python train.py --encoder_arch="crnn" --model="audio-text matching model" --n_mels=40 --hop_length=160 --encoder_norm="batchnorm" --encoder_activation="relu" --encoder_depths=[1, 2, 2] --encoder_widths=[96, 96, 96] --vocab_size=182 --fusion_encoder_activation="swiglu" --fusion_encoder_mlp_ratio=4 --orthogonalizer="newton_schulz_5" --batch_size=64
Rows from block 5 of the fusion encoder of a small audio-text matching model, named by matrix and row number. Rows with one number belong to one neuron. Each number is 500 + 25 x the weight over its row's rms, rounded and kept within 0 to 999. All counts start at 0. Numbers have three digits each.
Before each neuron's rows are labels from the 100 texts, of 14976, where the neuron reaches its largest size: "tokens" is the input token at the peak. Only what is clearly more common there than usual is listed. The data: short pieces for a synthesised band: melody, chords, bass and drums.
# gate: MLP gate (fusion_encoder.blocks.5.mlp.gate.weight, 512x128), inputs 0-127
# fc1: MLP up (fusion_encoder.blocks.5.mlp.fc1.weight, 512x128), inputs 0-127
# fc2: MLP down (fusion_encoder.blocks.5.mlp.fc2.weight, 128x512, transposed), outputs 0-127

tokens: "major"; "drop"; "guitar"; "floor"
gate.489:527503523509514494528513528488519505476492470532521470501465572503501526532451521457455467514549506525516548512484492499486491515497479484496477501480503525414505490477462480486491478497464480523469487465493503480514558429499485511517520523453480484492496466457479542496510478493484496460530512504504509485476483499496509512518512510499509541485529492493487529475489541508520519483485
fc1.489:468503506480476495491490467475488497570511494514517531536491488479516500511554498481533507499476472513515480550508541467451513490518475472473441493444470511509487458479470531470500512481472524495511500519532484495497456533539494499487505449526506512505542530531507484495487536497517510502496497497448521517499518519515475473458520474539496529494471518515543550508521487529470493487496
fc2.489:509486551501519526467502473508512490469483499536487502539514487549477530539544527518508511488484508516514503418491506480488518498479509485472491466480472505510507515499567504477486501494479529481512517511504451497497509495486496481474477554493472507503504501487470482497527513516461544536480499495495507519547500449500427474518476544466498487457490485482476472509489543489533474469515

tokens: "<end>"
gate.245:515502502508519487509472501532495459482511485529497515457471541491482527541482515484521519500489462509503492546518483544485519461489497491530440486537494515500480482474517507498469546513473476481507464497515493528537486472479491488526552548501467518474504469511452523481563532493474485514491537521488483488511505477449512470554471485506527521519485500513483515481460498486554503531523
fc1.245:474517528451518520563443509534526517490475485502489499475527520485521504541514510490509482506499479516486491507484516494462487471502529520457494493508497496499533513483493483523489524490528479515488556525510466491503449503480496471522536522463495520497467471484494509482535567547465463537520518472455481513531492498457488459444523502497548477525493479483484499503502527497528535494518
fc2.245:535521434501499523515461483480496506467504487507519507503491530460510469501502532519505491520533545478509477462485469506542510537475530476474518488471489502533538502483515479523495455515498501458478465490482523538493474511507541476537489518509521475504516526471514526537520497491481497494491464469511515519519466491495507539522490507484496522508533567489462587496518512474489462492473

tokens: "major"; "on"; "bass"; ":"
gate.347:529514498513487510528489517491539514469467481497548531489492477452513443481496501510519472521556510467490538504492519479476515521490475530463508522452505490497535484517491474515477515519545462495513451545489507472490475505482566497521502514525464512501517455491526480503474514501530516491513433531487484497495491534539526490493492475476491432526510515485482494522520513504529528501472
fc1.347:521479504457507507517517460489498514535490478508492519533492534532521583478536483502486495498437504539536501491456477526505534478476535458497497528492493501445481493479511508488510475492453545512473535484490479524517527495499456502495530517514526484521497499500455517505505540498510494533504501472500507526507508486478483499457516489492525549465499465528505499482503497506453436540496
fc2.347:535504487525489452503512488506513488490528482490514510517478472503507523487437527470506502499501495512486491518489565469520514552488499486499505504547481491503511500489504508477435498480494550523423502501508474502460519498443556448478494485508503560466483502508529508509510487519527498525507499467527457501485448525449481525502499452491487512500477529514508507508538492504475511504500

tokens: "like"
gate.136:482499435457510486465476539509507507511496527491506552543494557515500531553516546468482492511509536508527467461506500519465437535502500471473469470489461534492531503507468483471508508477476472462500518493492475489481497519533512499504484510437521512507522503510507509509506516511544459493528502554513517472493514493507525466474511510504499519487498506484506503553474537495516496481467
fc1.136:498532540544452481484507501496494498517484496506449548493515451475503522491464468489455480500509509511488500488500496521487534461480498491536497509523504485464490468487495512496507511460503481531475488498510528514495499521494533501529525502538477497481479529517483513459507499485449575529549446483505533486542524503482529519469489527501515539480525466537467497460477552485534516490486
fc2.136:484497525515457509503469493478472504525577507519516495486503471494503489538520493490505504506521440460483519512491486518449506507496495552495488531435496525504484503498500463502463470485499463517504513508538523483475500519485568490512526517497501510539490512526490481485472498512517482550505478537493520489466493511462481476511498554494472518528543543497498545437503515496513540491490

tokens: "with"; "hits"; "c"; "major"
gate.285:470507512521414492485504502499491481460503515541515487502536509487496492463486536495528532489471522513507478534451511502476527490467493517529478489478525503552529481483532474517515497542509471558500492499532514479530461494535487465512520524514475545468491509504507510524488503469521465503467478487470526547505471502475494479498468523498513538482506479506488482449457531462522538508499
fc1.285:494501518475452474514509511508459496465547479534511492495497553487485520480487543477532496506464522466475506509490507506485516540508536516514478495475498512520532470477498487501496525522537467512500484443523499480520493506547503458520533492478468537512500489497498489545498499490488489481492518509520541500507450543473495485495479530468512483529554463477485466471440563492531532520496
fc2.285:525516522532490507482529511532480473506448503509513477473525514486511479554489510507491515488512479433493466517521495547479510557521503491488481494522496482493510523525512518515450512477493468495456500528497454505512484491518534492497510403524506522521480507458530517490474487500466506499477477490518512486514460436440453494489494537508491469517495521522493505529464502498516494508504

tokens: "harpsichord"; "-"; "hum"; "muffled"
gate.58:499511536553536486497586457492516492529514507493511517535480490514453466504508453495510511467561502460503468438507516528528494451489510524529479481533453488526501482486492539509503492518479510498450502499493519480473521493510498494516516532488461489510523524542488507481488517481525492512524486496523501490490521491541488511492492458515464481531498500476459496465453520511520518467508
fc1.58:501516527518497481489602458484511487480493501499515448511489497534490454518509494490513493474476535442488484528537531505525461503486502542519465488501531491532509513529558519525467498512487482487459472513489476522506483472486500484524515513516516485550479515531461477514529499455497511541484480486492520498467555497494494497522464497501482481548479487478497501479460508526513482487495
fc2.58:549511497502538520542531528476511506460514519506475478491491453508497574538504529500510505508500509568482484517464467516503511538482477540485495482550503494490474504504498528481502518478490496508531522519522524472506478531466494467497467444555537537513480463489530484531530506519503525481496497509504493496528519515495498523485518485500507497529535533516492550541502451485522535484497

tokens: "major"; "quiet"; "noise"; "#"
gate.53:490539473490467491496505491491489498472478552484526533481479534514479500496516460489496515501533517488480512481487460497551543509508518474425494527517469515519526470464461471492488503539425458479473508496554487486528491477535518498488499520554502452533496469507492496510506475529493523508540514484514526525509494493529506476530476532515484472527472494506496453495510489485536500509484
fc1.53:524498478501499476460520560510531503518509476549494499551490447478490515494508502548531490472505491518509467540504486524488456492468470506502540493458489507501527481535469483486491532475566500445524504496515526506506527481501510518530479477481439485469465561489509530496500467478509451512477509532516485484458489506488496542460491500500474491491508484499488504474475525524512520484516
fc2.53:462506464546513497511551480507493511566481474515515480523502505495498505466496512506526479500504494540570489528540521486494477525445471455541500488450502500488513503466481482561534495490494531494449480499486478526491477495493489515521488503481478504463521511490503501518528501510506516507493487468522513555505499513493537460459518495499515486475534480526481504457498532509537519559526

tokens: "major"
gate.215:457531492516503509517511528501487498522509464482525528511477519497502491500468495504519522502502521515505476485521537499482471534508508453461501486471532538467513462526538516499476493491466554497480508519530484514471516447524493487524512441532478504512520543519522505477483510497480491501533501479472547448516517462527541517521529546520489445467517458509515490502509456487470464465522
fc1.215:541490507489530473500515510508542496499484529504491500504482486477485506532501513503511495450504463489482494505512494508505495469449528508494488520512524466552495515484491509484518493472529433545499470501462528462498467532499486503499478583483481499501493446448502507530509473485505512498496477490489483553553498513491471489507494455494519532538520536509484513493477527465526574495486
fc2.215:500519527532517495516511488497470521499462512499481525439457500497489504497499448498485508492469547478521476447470513519495455552470518517462500503491489527535492496491503472481472511528486488519510542488521516519512500495512497521521513474477499467533521473511489496470525524527548483529522534501499513449486492526496542539508434553460473505506527446524480513507477477503507481493542

tokens: "<end>"; "room"; "quiet"
gate.382:536475534485482471531513457466469547466493479532517520507547490514499523496478508482447557495527532473502520500496529490464519503517513484511525499492513487526515480543526518488483504491501538459516470469497518509480499482524523544534486512491474498531499528524507528462473515461442558481485504549510516485522519497492564487494479460510525490510505504456501521519478503505468482478479
fc1.382:482580530514518517520500507511518465444461541489500504524508506444467499483480470462498493488485487541482467469511465479535479512487498531516516533525513511519516492494481549489510511479500519470477514473522527479488494550488463464483524533488495546509477544530520461523494507532489474507532548479493519483523470487515526506502478492467482483521482508501516484509500534469526489468450
fc2.382:494511497480494490521494503515481477474546553485511501499487492484478463480495492543450489537480516507480494489519506520584486495495511503538506518564491514527479530516499482496464516520547474505508418509498554479530506492496478487482508524498487463505512487456494514462524553499510505479496531490491524459513491508508506447525490506527489520526497501481550537531495486472496470534501

tokens: "<end>"; "melody"
gate.365:526475485494469493489513506455480519540521485512553502481523430515525472480509469468493499508535493488494523459529481465548463492524492508521506494515498534497489502507466516449506485492539511502505502478494493534530476487505504554491532495528488482510529473496487510485522494472507444495474472502518490520489488509522518511496474507520534503491481537518509489562506395498499514543503
fc1.365:562504539531488512477477508505526506481509452505511443502510384520518513492506430497510499499527461520500522528474487477506563492538520499519496502489515488547479518520490449496512499484503493530494504512517498548498515513497505513474514525509487508505487457500505521503484529508457494486496478464517496474521516485501504500498525488498460470440474521531508500532506471510498505517507
fc2.365:448502501506525540553492499518498499575483495500480485500535435531523514499521535521499500499500488533531535500471488505488500535499502558500505505458497521497524500497494440512504522493479502509476486502509502500497500504467505484506507510507505495572499488484433508496504501497489548553500492443502506512497500495472511525578484500502503508491457537499501507422509511503498491498509

tokens: "with"; "bass"; "bpm"
gate.9:526500526522506529539485503477488498510485509527495487462477500532553440487503494479530485501457462440504490468475516542523518520491528521482522517477525524493507518546519491508500476486502482488517489523514491523538534498491473480536477456498487523506500497560508491439469505534504504556477500481540490511493479513466497494513501484468483510533515471454506501534451493515507483509435
fc1.9:454494526499499542520500502502490479513516509534483472473495513497524488479482510479535470532455457424486513480486519572498519521493518510482510519489526492519503514540515471480505490498517493485517485510497512505553514512469464490527479450508530504499477504542513482437485489534504504544492497525520527495529490539526509519515522474481466503548496448476486508501446493514491492508441
fc2.9:531497467496483452495473473450490500519477510491504500479526499494509559513431476480493492489523517521493446517511535506551515458513537502494510508525483465485521516500493546477466461479488509512547485546500489510509474476497497523473482533504484538480508479502471504491544501499492457473503475513493507527463477527461553495502522515547511455487541494503491520441485495490532501487491

tokens: "like"; "<end>"
gate.474:564467542524486513503489473495516491499500498503561497501483494530535486464530487496495497503485499502482499486544514493492519489507496484552555474487496500493550517492491557488528472526493504536481512548515478454472487537505474494483508493513504506528515517519518490455534482460496464554468512450518483515467494487461534473461535530509489479460491467473514516487495471485475533508475
fc1.474:565485549501453522514488488498511505494475484475558527480493489528508508490551492500512520481490526505460497503552495500463473492503477490548551470502488492496529515491509525495502499525504487524452501517526532468498510521551493534496491471511494524531507521476505488478536494450490475509493501482504469463445475508458497498473503507487508481469515497511535510499447479498452567518481
fc2.474:507508495469539536487502495457498495524539499517526478502504511546535489532460533447502502479506501480544515481520520468539515490488470489507531475515514485501489527499517484485535513508506500502496496512513500508518536487505467504486492507533501548475510468463518472546506501491505478471502497501512510540514546551474551567529510434509430510484463515476482529499500530486505546498510

tokens: "major"; "string"; "bpm"; "dembow"
gate.417:531494507480504522552478480453477534531491514519524525500491536554494491491499484469494497469493495543475471513494460473500459530528498508466512515493485566470486505478480472522506516486463508464501474483513473492496487509524481562538501529549531519519478504511447519506515494511505515484499480498502497540484480537505482458493580498504506493467475510528494514459489508461525462486498
fc1.417:537499492538540501560443497494515515486455491521469553510544515451509492514471551477500497495498550461528539520537478477481478537487502477463485544495520541512516507496498491486475447529506454518465504489487480521501546488502462488513507505491503500530548461512498474527505448487505532521521457475501508507505511491480508498504451470463508512494505479496509488503506497503490509474501
fc2.417:509501519489526512502448495493499495479530505501523545492519506459522482508549488510516500499501484501571522522463510483479499560500475350498517485443500483504467503494504477453510516507509500515461505506539496500505502510538539488500513536497501524485525488521505494510504499478510486508505526490482502504468530502521472476476477497505473520476509541496507517483520477495496496501499

tokens: "chords"; "d"
gate.437:506501474539437510455463504498499504483498515491472525511477512531499486521504498472450493499499525514544513497493508468485468509512526521483522516506473479509500510481453499474505517547516510502506473455481529512520505497494483477485511525502459496498510535471539505476491467462535499505544466525521516526480542486501467530521508468465568525489505501449539496471497441546523469518531
fc1.437:539532545472467506474480506509493503514475502509504530498497463523490480490507485472520505496509505533507512527439509471497511505472498523463523511472500521501499442493479476484503537491469527504522512496494537495505541549491471472504517511506521515475498492506503493514490458497539476522452545524484505501470572510470480470493496526517536475481543582530525493492461451486496461501497
fc2.437:476523523521501517533484508516505526574454520476511510537536501498485531488521539521496517515523489460527508460487495447490519463491489496493510472509493523511484512498469562511515482516484501504507513498505478486479468513530537495473543416477488477555532522481466525509525482487506472503480494509514489499500497476513476539539493515504553495540508498503538538476542498532519472502502

tokens: "harpsichord"; "a"; "rock"; "the"
gate.8:483498520509494486480453500509528491512467508516516527532483551474479500558486522464497508524475531516515504438517519488497472509499507467492468494479496474528505466507516497519497464516499477494466540468500453461522484492541456471506550485472487530494507455507466497500547513477500497529495526560455512487503511526512497499482447537475484543515501488520502515492537503470519510548530
fc1.8:539513498468508527501491533491481500509518529522526521544510527550525476498512498449476505460517475503503505500479500474509527508481490481488509482539482526466526500488510513511491493499506491519520524482520457511538523495521451499474542468465515514523529406493483472510525514508463485463476510511478488460494493518528492483557505491494474489507446528494483466516510489488512583510511
fc2.8:479499472518554574494522506510502490471520507501516524512491481539508489480480514526508511490482536507506472429531505485557500502490524519506484495532514477517495523517502450454510519527518510492523488525477478508475527476479464559484506468474486533458507519497526555468480490504441485492491474521505467497508522576499505491484498470496518490481512487503502508517446509497489542505491

tokens: "with"; "hum"
gate.409:541497510544479480485526518492515538533506536483483482468491485518510498502502530493530524506490485490528542496521450501466490487468490465500501554475486519481492505510477533528483510483535452484486468514504450530529489564546498529497463487478472503468533473471480468469528537528485524461469470474519503517505491499487508427487503478525500523503511476483480523529501526503542526508493
fc1.409:508489513500449481485501511490494508528505550485502505469479492527506480550498512478498501477500486511511502492518454482496502459465474502546474509505482504505505537559455488510507480503533458494514434515541474511532482540565512519503463516476486490459507457485477476473536570511501516500498478493509509511479486512492511432518507492531515534494512480521466491553472517483513483485503
fc2.409:530519490490472531526522505478490492517461526514471494512461491453512493538527497459500504509520423479512461556516504479538471512492483510510522515447504475499470488491515513497490485515546491526484514505518547514480524469467518502518492526470499518536537468533461483496491522491505497495513514500537497498492458501509503453482532485527476454515538512526477489502568549486519532504477

tokens: "<end>"
gate.455:448520471516512503504518516497518484460554500531544503526528530508492501561496472515518499495493473490490515498496499464573495513473514492487491519452517472510491494487530465523483457482499459508499494499493510422482511497515463521518512516472468490466500500508450506508506501452500478511513541469453510530499503483526497506542486461515476496542534473533512493524485476506519524543516
fc1.455:526514544504487523520492559510511501514456474479535472519466493516510492508456507467533489532511493490498509474484533478420485538519499511493487489492528503521462527459506489495516503506467480536527506501489560473498527524523511461520496515521501520543472538460516476516496469473534513503499540481549470480498495458527489493483520475514498474526469476475524450507498484497493490541468
fc2.455:465488466522483475501441502465499505503543487508512507486493451516512497489514508505497499496498442487522499479487504497558510495489490514497489492483514484496498525527471484427435506500497483500489516504507511500509519482548478476497499557488499506533512483541473455522496485488486499479497505500517521518544586476490527506485487547493551502505527546508494455517494539484492563500501

tokens: "<end>"; ":"; "in"
gate.115:500501447496522480486473516506468534463486502483495540473515497459507479478504503460552492543470526473486498477525483507494539472495501547505492523495536453486497477540507518516542498529555498462486476522491506526530507528564514476507472484477522488493529510528485505513506471462528505530541546488498509489499504502497532479500519496465501481511538534532475488501443520510506508536452
fc1.115:488456506536490487559525536491487474524474480514509467476553486447518481509462521552515512465546500507520509494469521454523464532519509489475509454488515528523503525500499454554486500479466469484495486464504548485524512519467485503520488500519510507508505489476517521501514487487521549472521511496520436536519517489502512515463479456529499479507519464496489524495485535472487496510490
fc2.115:515491514533512455453499457477497486511517485517484534503495548526468525502494482477496519496495504495501537495501483518513510502481514533514525505517475513462488505480502528479530499518515466487534492493484536494516469497528509541465475423480505514506514531463484489482547540472490438503515503503511520436548459541450511496506511503501479482463451555488472516481509494529479482498494

tokens: "harpsichord"; "bpm"; "noise"
gate.177:492539514518470457514453560498473499552520494495510467475494523519463485543518475507513483512514456500489472527496533469463501468518497549519468471516470521471484499511514494509533536502494517518501475480477537447504534546487484483485501455495504476480515433496471486492503530517504499519461451471486489531518517510468495472503525525469483521524496468529504476487508493499527539474494
fc1.177:476445513498533489463490531510516490531494489474500456481532470503471485498514531453538541481530475492504520476499496487482488442499527531495504509513532506520529486543506475493489490510547459506476478503506498506472516525552484473520550507491460486500529473509532526494492540477473538496524519479553494482489479509510552454466530523493506473494485492477475555516468516493511533488489
fc2.177:500489455481452517481516516520501486490484532485513497522441501486507474499505488538490493500508488553518440526467487460496537544490535469521509522496486454511503482526506470456495483458481523482502487483472480507523534495492502506516502464500491504470510536513503462494521474490538530468487527512524463521550469539553490467492554462505519521495542530456496497499492519488490464489508

tokens: "<end>"; "bpm"; "at"; "like"
gate.1:497541496477582519446512518505510481516501503485472522549529512507514503487431449505528499526469463467520513507461492503496540485482517488488516534478510510514486504502488542516501487511457528466484485493477510522470498500513459526530495528459499501483490492502516467541500490541466544505517461492545494517456488521488516480461509540479488485469504530539485514491526471529472501500507
fc1.1:479487487518434490520488485486491522525478476505495475472465464467510503518540530474462502464523546507486502482486480487521502540503499500503493468509509514501467499475496485538468547519468468552500530476518461497529503513512525469486473511497474525489512522481501550490483507518524523497487555513495523488526547501471485525522501492571492534508472527506472489555490518471476485445518
fc2.1:518499483498535474490513510479519471543482480495494485506513485506479492510461487464497486489515463459455497460473481480519513543514514493521517489485494454513496497458507479513486505539510503510526514510501486482490463475502491514469525482518526580527516479479467490499552470514542543487511468512541509500487481518450499513562492433505498500496518462480510492449500524506510432492494

tokens: "with"; "on"; "at"
gate.475:462462474483535504495497502467495490481500478499501484501470481491496477540530512531513496513448495487510505480503571519518475501482513550496487524473494522498506503504460486539521499498520505499565508485506505500495514550427544487537519506524500464511514471497512496514536500507442504560465509457514523478500538510465494514492455511495514533501515540477475456509496529489527467519478
fc1.475:523497534517485497505496471457523529551512499542483507475501491501524479514492495471458497492556487516498519486531449476487508483489533475512523510495531489526493462476535543447498456487484494530458542486495495514508503502484484526563472484488482508485517537535460504479516547473515496476496495584492463535484518487505487490504520496490468509490480476525534507481524487497463512459516
fc2.475:550514495527467505527439507501494522514470495517515466480507480449496504548492482496496513503508513519494457529493512523503491509497492488482499524582473554501491493527476496479503480497506488512506492496504487488475521529486524504513471514525483505575490497476582479512501521477509504468516533466522503480492504495517484475486478566496476467503503474485529523564546486495498539519496

tokens: "chords"
gate.288:509522491498439499496471549479531474489485476441519420488502510502523532494488504505554510496482566477523541471506506474509546506476488485504480513510511512515471480506493461477474509485487479538538517500478478479526520526476559470494493484474563531478510471523523517493504507550476475479532499508487517488511502471504474497502487515505499499471496511502495508491468546494520507510446
fc1.288:477485498508509531485488557497541466497477499490492412524554501462513504495463488486541511501489569482454512498487491514465581506502486475515493504501489499527484455483497504496463540479525475492494464490513513492492516500525537499496501511492522489503493487543500499526486496513464507494562493481514531495545495463486492484517506488479512482501530510505519504469452525492541463503471
fc2.288:468505486543467494502541498502531491508552519483497505491493484495538452497535530523511503491486477455541479520524492545468498453481570482511495520478481507489522496493491531526483497481460530505483515440479464485484470510542496517532475485521485512472518505498511501483500484502519492520489535521512505518451500514479472518464527534527503539473463450500533534450513516481511468506527

tokens: "with"; "string"; "hits"
gate.509:477507453481511497490518488521485489493464523541488499516543523502464486514469529483493536548563504495468500530534469481518498494488483495487473490466484517492509482516478501514499510479527465509492505503546497493529517494509532451508541459456491541472528532548484472449501477498508458513518489522428540537522503521487493514524533521489475497515488478504482498534435491505515496520503
fc1.509:499522514497541493470446495522477502483492526517459483494536502475479517517478529493487515551528507530500510528506480493502508517487493501508490482482525522499492521508461532504490515504498495490463528523523522509509486504525494440483567506445439528486512541545452477471480499501494476521534518478466523544511528475520487500490542507493469472532486477466483496480459512549463538530497
fc2.509:525466501521473505547509493533475485512455502511501484489514483508523453580501519483505503499516451471518489518519543534533500501536468476496505494497499524527498491502534485528433488490503534501553502511510476516503464524530514514498460464511509586459499485461475503518481484485487490499470506508508465521492461501498486499483465503490483500485520459481479509478484504453499552513502

tokens: "harpsichord"; "bpm"; "<end>"
gate.84:459532497535496522478490484500519506482523498480517495487505485496486555526464535513467514495494536497507478475509540480498529495515446446512512516517512511492488527453521505453530497486502528496521534479479517545470500496493490524507541509502514524515508503502507508487514511525519511523462530505482482493511469448487466459554509532456487528506495443533511444457471487507505433505475
fc1.84:509494493565496512487463490523510489484550509538505503509477507504490528475498480468511479506458513502532487514442575514479516521530479472539516508563523507519490507461476539500504483512446546516447549515504513522499500509490483450488510482518478515503502516469506488496495490486507503520502517506490495534495443491498485525533493522441479484519495503520479497475496500516539443474480
fc2.84:498493517532471457483520482446485493492503503488516525511501496494495458487520505495529491487497501469460507546513524478470494512501485510501464484523502526515514508479509514541531496509499530499520496511523471500500514513511493456487524460489539521477504545486516527482479517506501529487514465521517517451481537476494462578475479493484446487468538449446496459543502566480519464487500

tokens: "major"; "melody"; "room"
gate.80:504486508505478496546531466487483503480513522516509517514488386548514491513542466504482496519537518521518512456523496436515451478531510532482508512485485525479504535518488503528516481505475478487523499493495457540461525507506512513486524517518457467550520434472490502494506491475506462498501477490501518499516501498505528551499514488509442495517501495500473498502512500532510497505496
fc1.80:507507537499505509450499507490511510484462449496516510498463505523496496503479539523490502503457545433492507498522531494488505509507504479488492520450499495492471506498519561497464504489518462490498493498498517473529502504492499486498493504467561511475521533516500487506521511492516489573502485491505519498485481508457474505608512497492469505520530496509517503433491560483498486474494
fc2.80:511500482503557526510510494499503497405449498501486492500482554467506487504486533488503500498501512547512475550501520521482502502499491489504503477437491490498533502487515450500508500512493537501495475498503502503504498485533510493509504527490499478451491491531471490492503502517483450479498490609504507496482462492479436483478530525504551495496519462501501481539517481503498524496511

tokens: "major"; "noise"
gate.77:514486422488533499558523470487484487493496484503535522465538537539518477523526469492484474496480486517508510474552518503548524481502543502463490493486456500559476474471509520553508470508493502503483522506482499499464480523474497531498478482507520508512478499498501497545481495528538515489507537531548509476488469494478480491512525473507451491519480485520455491507515522492491467447505
fc1.77:542499458467536485536488497451480495505489493521504524464575532525536463521505506523495443480518464519514488486512502511532507469507515481505485492476482499550437489495486530563490515483487497476490527500485485480457465530478512532505533478499525469511486526508510497550487528496543493475484517494537452521485494502488511480530521497517479507513481495528458483493518518508473492456526
fc2.77:540504458499456499544555511495522504491485491506515490510509512497498486527446502513485500492494446517498458454520512520499495459513454500487509498566478495500525514511536510475494491472507507436532484524503523502478461493543484517492517463489522483467507469525500506496496499481522493470510522508486493544488514489449507599507521486517526496501500440523483505514502467521474511497508

tokens: "chords"
gate.263:429544475527553519484573496508508495513485500500488519522469463522491495466518484459478491486483512513497523507513492482479481506518474511471487483475506444429520508471503532470481534501493489497516484546512509542474500509524471530520478500518497514525521496497515502458503464491513533545493497473560475493487478506539483544512510466465512496498492525482505525454535473493476502491499
fc1.263:473450506517443500511500485529499499476496501490506457506458533505476482516485533468526506514521520471514520495490471500455496532474492540529474487512486464476508511509498450491520528491517510523465473480510509442513544453474517490534537533487527492471503482486446490485560495502492482497546484496478526500516497531488455466503478507495501490505490505513459504513516580529524526522502
fc2.263:466499571513497493506491542485501506495500489483508523529493508465509518514501489466504493480483540555493447500534505522537512493489489542511470490488534529466506475493513507496525471512525511507538493513506536456514536532516525486520458475524526526449515504549490495502497503521453449500457504525518494527497524483526567468523474478494460505493477496513522459528484516473497514532533

tokens: "with"; "drums"
gate.170:456487427508516496491558510504534516499452463499504482518496520505560504537496497545512498495483464528459490526474527476506531498473503499537500518467524506461516480501478515498511455474517463495494506476495497492536517498469534541491503505549463476498544481505487480541485514534522511545470473504470493471501465479480514471517482514486476504563515495472478493524500514521477514487532
fc1.170:518488490459479500492538484510515493484506480490510522519461504511533463469473539527520494503507478532519504546510508523501545510504511508503480510471523475516516521504548492497485514513504465463503483512530502481514477485479512485505485494545490501499484497522485504509455567526517473465536501503455526418499471488476484466456547525499480471501453529551521510478497490474503564511469
fc2.170:475496411511457503500512510509501503503550500503507477501492488449490486522522474499496502489504486491542519499528512519522508468500528500496513483546498504488483492500496527509445535476500581503466565503519530507513501491562493497512464483510511490507488519520509478498480485477546477493502493451501508499517442534509503519483467496499469535489512567516520499547531493507498533499505

tokens: "harpsichord"; "bpm"; "on"; "half"
gate.216:500527453484525483498464493529475500546502519511485567508510533468516519517485477510527521510516457522520510448538468502500494477454464497468486493448504509450514500489511481449502502491499553469516525489504507463469478484518482467517538520493520497513518509472487499530509457524555483519527545491475479487489524471526488528462493496508503492512509511490469532530518526476477555492501
fc1.216:509469465535477524496508489546501525498475460516494452518479489517524468456487501493520526477448481506526482525540455502544520534480525517512506497501487518487498526473503507534489479474557498520509505526500416506535509488510502581484510502486512527483502471506467503533517490501497498466501506484514484470520527546530489471466482481546497508467472520511465493504508479498481487540501
fc2.216:430503479479552542532458477482461484496498530500492477489492517516481492476533538498505510494480491551475516497484536522508473431505511524539518496474480503517528470497532498503524476499509479475514498525502498499509531493498468450509505504519503543478494512444456504493527512510493488506515545511526494529503465504518503478507485499510529516471583466526519502545443513508497507496505

tokens: "chords"; "bpm"; "c"
gate.44:475492520455482506490472525519513508500477575521500511470493539487531518531518418488492502463484499460535522467488495494518467523511498530499505487477491518450497508536517515464511477489470487515488501513516478534474515502517468504487532494519538493495520532525496506549547497517474487494439479472544512469506489500496500514550470508494531500457472538459472491507519517500509457495512
fc1.44:491491487459512507489474523523513496510499520517490503505481569473536510543560418494519522465466490471527507475488492505509456488499466495508488491525455524448519500477529486500509498513465513498493508503510438515490520509507495517509520481513530515528539506527514500538539523546438482538476493479505489461484505505488508515492462520511538508493461519480482504520506501498491432501505
fc2.44:524503492522551520536495530498489501518516517485478498485531525501501522464481562449504502495503474506481499482462516527457497495499515484504506517521502496503476494504478491479515492522487512487512479512489503501495527485461543512497488482530509483402490508550447517513523499482494438496496513552505540467533505509499454480482543493505454496497570536493502557490497488492510522512488

tokens: "-"; "at"; "string"; "bossa"
gate.33:496491441501458506471474452506511504542534540505532535493485500525539488523531504451515500513473549475525513504486497476473479506501499500483519495434481497526483476501507484533488474520458474515492563480513488487457520504479525496481466519559529515478515458517505491474513470509475498497505512556494500495520507500510513451488489509491525550446515497470547484508507478509499507516531
fc1.33:466518508552472506480495488490473481521488486502452438509512445504518454465486506538521506493473525508490503491504512487495542497506508480510503495510513470479498504465523523539496488520511533492489512528477532508497505500492528520519491486549480500505483507492503529521468479447515566459520546431503513494496512480527484528442524522482510493526545571519500495479476477488497479482481
fc2.33:518501538511436506537497505490503501515476507496507495505475498532493446503512514513487498499493509465454522498515488541495502564499487612490502525468513494494487504492509463508442461482505519510514510494498515506499504508528541471504505456491490514524509476515458473507514497483509520588496494529496476502480501525444523438488492534496496498499458478505491491500482520495485496498498